{"merge_dims": true, "one_sided": false, "epochs": 12.3}
Rows from block 6 of a small segmentation model, named by matrix and row number. Each number is 128 + 32 x the weight over its row's rms, rounded and kept within 0 to 255. All counts start at 0. Numbers have three digits each.
After each channel's rows are labels from the 100 images, of 14848, where the channel reaches its highest value: "top examples" is what is common among them; "peak on" is the class under the peak. Only what is clearly more common there than usual is listed. The data: rendered solids tumbling over patterned floors. In brackets: how many of the 100.
# conv: 3x3 conv (model.decb.0.0.conv.weight, 192x384x3x3, each kernel summed), inputs 0-76

conv.82:172178114161088109141105103118113095122135108121149137121137124189135120102109119108147122136094091104171120139117096112101093107126114128129131105121179103145122119107144096125104146174103113139121150158142133118179098123113168152
top examples: octahedron (37)
peak on: octahedron (34)

conv.5:099169140186143077108117108138172099138141094094109131121148118080143119159145113108164144157102110149092121134143088133185134167135204124140146114167171089172113108126100145122161146102135101101116130162109123101129146211106161128
top examples: bowl (37)
peak on: bowl (27)

conv.52:183125160098165103117119121129132128141107124088165124162165117123102135119086121128103147137139155120122125095109118110137092102117114131152147133154188145120134190145118160169114131116095111140127104120136083131135162135128161150
top examples: sphere (38); largest object: sphere (34)
peak on: sphere (30)

conv.70:125128108131126128142131144152105137115134105123140118134143135125148119126150133136116125123128131129101102145124146139085123130144124139154128156145155100131099098133112092145163125137099133122141133111138101133152118141174143150
top examples: cube frame (61); spring (47); largest object: spring (34); largest object: cube frame (29)
peak on: spring (40); cube frame (35)

conv.167:109092138093097101139166128140106102151124123138152129112120136092110105112136122128115142116133117135101146109130143150146135139122148105139107130157106091128154102130150131122165126142102151141096145100119116122121105144106142133
top examples: cube frame (89); largest object: cube frame (50)
peak on: cube frame (47)

conv.125:127097130099139111139132164130133168120153102113125121123129118111120156125120108105115120105161118169102118102135118100138115113136177117132126131153168110143104144116152123111101168117118140138116102123119094139129121118113151140
top examples: cone (46); pyramid (37)
peak on: cone (44); pyramid (31)

conv.46:131090101123124101128171134138089154117112173092155117131122141108161105133176090066126142181109148133129158132131128125129107096134140151118136132078157094151098160122160091125107112149082093151140095082131101156139075172113160184
top examples: star block (77); largest object: star block (59)
peak on: star block (68)

conv.175:117174114155109115074142142155127083094111140085142168154148099139108108117146117160182133142123087150190132142147183155133142150110136166118118105142133097138150163144126134150125120143030166078135120183175139119143135182111097149
top examples: torus (36); chain link (31); largest object: torus (31); spring (28)
peak on: torus (29)

conv.67:137104083127119140112130109144128130135136129118126123129129123105119139100148111133136125106131148147111120131135128128138136119119103138120127142123102156118137142142128113137113129099120136102145107133120128115102121144115086128
top examples: torus (48); largest object: torus (41); chain link (33)
peak on: torus (42)

conv.45:138103158143142177121104156151146111127100138106137137080115127116138117154093151155113165141139107105132139100152145160122070158126136117121102118151096098108158098141169137136141093076193123132088133156128105149117166113127125146
top examples: torus (38); cube frame (31)
peak on: torus (35)

conv.155:171183107136117115083137196122143129170138131120177162137094127098131185101106151105106121113121128121139166104110121156155117143079110145117150123142142129135159130133133124097145112078119150104159133176147123140134097129150107116
top examples: egg (30)
peak on: egg (25)

conv.131:176102130117157105125110171107074104103110147100135113149111134118096125125110158134143163119190131161137173084101145156173099112137121110174080162212129146103178173177158150114105188104121150139167109128171170135132146111114137096
top examples: sphere (37); largest object: sphere (30)
peak on: sphere (33)

conv.112:152133130143083159127136179108063112152105172093099092119153128165138159140164145167125155116173172137151117097094135167145132122110082110129099165175099191073157099127160140033116145150138130100158157115118170124068108112160125131
top examples: egg (42); largest object: egg (26)
peak on: egg (37)

conv.34:114136134162131154146126100132122130112157088124143063169149121096147156138156148108096110099104164134118128164101097088104093123125142156103169141112168144111086120158105111140120122142163111128118142123120156114141109123092092152
top examples: egg (30); sphere (29); dome (25)
peak on: egg (25)

conv.94:149053155128136113173114132122130103075141152162152096124123122131122154137103124115051112128170123154116115065130128102108119129159169122159120147157087121110150105120159145076142129097135134146139127129080112155161128150116168123
top examples: spring (54); cube frame (35); largest object: spring (35)
peak on: spring (39)

conv.169:168161145123117131101118121159123098145173091103110131148111101128124154121154128140141164113102124130146164131107086087108110154132117137106150117124151129135137157091129144121102109157145106121130129126155170119132125113124149124
top examples: sphere (58); largest object: sphere (45)
peak on: sphere (55)

conv.153:133107106164112116125106093180107166119129112156109140144079110163153152103166143145137102077118131102152093132188058103125135135098115148140122083114151104127088095186085130123161126111162114161192117179131131091123174113122124135
top examples: torus (49); largest object: torus (40)
peak on: torus (40)

conv.164:138115127135122162137148117079123132112151129129142102112110149144109115104095142123164105133122152141132092153100112117136142105124175113111107144170100108129147124115123145115153161088101154145147129119191166120109104156121154139
top examples: star block (81); largest object: star block (40); jack (26)
peak on: star block (78)

conv.109:114090117110143133103142170105164092137160126107148111129148128118078124137150149151105164139113136116119116132105170129120089125156121131147121144119129080113122100133098117091132152153144147128120154139132112144107104131126143131
top examples: jack (85); largest object: jack (49)
peak on: jack (70)

conv.177:099158126109108148130133141134107137108174125127124122133140102144127130099144160149126109099116117094136156157138149161125071149120123159117165132153107107155158134120113133104138153156098114113119129107134102141132098089151117061
top examples: cube frame (79); largest object: cube frame (44); red object (41); spring (26)
peak on: cube frame (59)

conv.116:160126094156164133126106180159147098142167166134123150094133120152129136108110126105107162106131107148116057082130144108107116142099098147117153132141149106096098103142083115112160110146130154164144117098101185121113090088195116105
top examples: disc (49); largest object: disc (40); cog (39); largest object: cog (28)
peak on: disc (44); cog (33)

conv.9:112124139149163114131118126122109095151083156154132117160129152125107141099099080137177128123154142126130148111126147154149150165143127151110148112101144127153128159135126134168093109160124173124131123166149123124136099109099089090
top examples: torus (40)
peak on: torus (34)

conv.49:135102153147100120150103126140127171075105141128091135101114132099103099122133176101106126127107147110143117097136128144121083143162151139124075127097134132130158083199146143116160135116154130125079121159162103133101150116147150166
top examples: jack (54); largest object: jack (38)
peak on: jack (50)

conv.80:110092111111136129124110121094095147119068170143151120147141113126155130123126095083109098112124185142121117175172153133135118139120109174135102137090095135124135125143137147142085129101163148089148132098089135148108138129144148117
top examples: spring (51); bowl (39); largest object: spring (36)
peak on: spring (45); bowl (27)

conv.78:164132131113142101167154139145118142088123142098132135109112106151188117109169108122102124122116167118152089145152141183103120120128093154146043100136119112112110101126146104120144103140124111150129127118121155157154146125133161154
top examples: jack (46); largest object: jack (35); star block (33); cog (26)
peak on: jack (44); star block (29)

conv.184:130086132103150104130081149124145111108103151110130113136174129104125152123128122117112140132124149127142127120090171089129128129098137151117140125137142150135115149118139119123136116102120125166163138149117093151107140150139091139
top examples: egg (34); largest object: egg (27)
peak on: egg (28)

conv.91:092118108149115130120086087171081152125102157109134057156118181141141072137143115144099115111122129145118106084121120092138114086157065139119061122149154124092091122101160128104155168145170127131158107101090116135132148152141152120
top examples: cube frame (83); largest object: cube frame (51)
peak on: cube frame (50)

conv.142:111139138107123137139118094133110121126118123137125115111142150141118126122100105122121107149163159136137172099142083138148109132117141165151116107113106122109128142094148092147093144140154122115120136156121125136102152137122136092
top examples: egg (42); largest object: egg (33); sphere (25)
peak on: egg (42)

conv.63:178108122145137134173122129129092099122143114153147092161161113109127106128131136108136160122141133087126118127114134099104158151122133159132126104137155163143142177119133107117140121130135130111104132126145133111133154140174166136
top examples: cone (40); pyramid (38); wedge (26)
peak on: cone (33); pyramid (31)

conv.137:157072119135135083139126151091091085110112154099106134140134110111128145125137118069157142163197114113100107158109154074103133122109120117084136152153164161120110132097127116114088122104109118128134109104127148123175112125098138111
top examples: cone (48); pyramid (34)
peak on: cone (39); pyramid (30)

conv.64:120128114160158114130108148127115098158163146141140133155096140091093119096107165173164131150084132128078096124094208187114127154111061103134140132101131080120138130145112156116120097151119146180077136136111170168127106074168082190
top examples: star block (62); largest object: star block (42); cog (31); largest object: cog (26)
peak on: star block (56)

conv.168:111112119129119105166112127138108122131121086130147062147129151127118105131126142139140145134136164156112121093118140122138150125120152102145112100151138143106114093105119121114113141129116149121127090127129168139108110121133133150
top examples: cone (33)
peak on: cone (28)

conv.152:156131140162119085140069137099112108179067161099114118160167142153116141136126090130127152122143133126108112143119114115119099171143122164127088113141123131101148077121104132140087103163145130094134134162151145180161138100094099112
top examples: dodecahedron (29); largest object: dodecahedron (27)
peak on: dodecahedron (28)

conv.119:098125123091132112106138121123133162135086131129148091115115140099095078140123134131147076129094127132170177129121125124153122146158102133111076126100123143107134115113126143108119151138141120146091130134130157126118132169097140152
top examples: cone (46); pyramid (31); wedge (25)
peak on: cone (40)

conv.133:118146120125152110122097157152112124118122106143124142129116127112125095116090148108127147124142096163117135101107133089131135112104137090122172125169133087130090132145125128129154108113116129133124106109135171130136118129142177139
top examples: bowl (76); largest object: bowl (47)
peak on: bowl (73)

conv.12:188136102137138122139136148129129087140105118099157136157113135145086158136103124102076120134146156151133100107081108076122098086127093155114160077135151148103132179098123088130107149114106141105117125141155123126140136105180118088
top examples: dodecahedron (38); largest object: dodecahedron (36); cube (32); largest object: cube (26)
peak on: dodecahedron (35); cube (28)

conv.50:150108148137119126129139102108122138150142136108163106145135096114147138137113130096134136146125163158157149145120133125153122127135085121161120128129131120124146133125139116144149173112111128123158133155180131128132127122134140130
top examples: octahedron (49); largest object: octahedron (31)
peak on: octahedron (45)

conv.117:176142131170125087121119099160179192118103123127074130092152155148125122122165122117094106082090195101128113115151078104129145173124151129150135112151139116114098109121086141093161069103143140116146172197129132097151191164130176135
top examples: sphere (47); largest object: sphere (33)
peak on: sphere (36)

conv.4:109123136134113145112134105136099106135150119127121134131110137135118126130145118128118156132095145165128083107106115108103141110116150136128131138189160125134128130131135136136190097164123142112125136121137131125145111152134161114
top examples: disc (35)
peak on: disc (28)

conv.128:162095120120134079141151124123118173123123126125115117124149131187143153179084100101121145128176104137134067140160121116108130107162117168162101082167114154152127114094184128138092156109098127135145132126128113140170135129093167091
top examples: star block (31)
peak on: star block (26)

conv.23:140148112126109133144129168136141114160124123106116108150093088133097163175154144143126145111133146117121135062092100136128098160087138112115165117161166133088123156153116121134101095161163139096091093128145168106140097147133109153
top examples: bowl (29); egg (28)
peak on: egg (25)

conv.90:128148136144122146097117138120132120138149122139164120126124102171125138154163089126139128100166124131130088130115122121125103135131108121120174106129109117134114068082132080123121163102117139130161121114146134131126100118137119104
top examples: spring (38); largest object: spring (30); torus (28)
peak on: spring (29)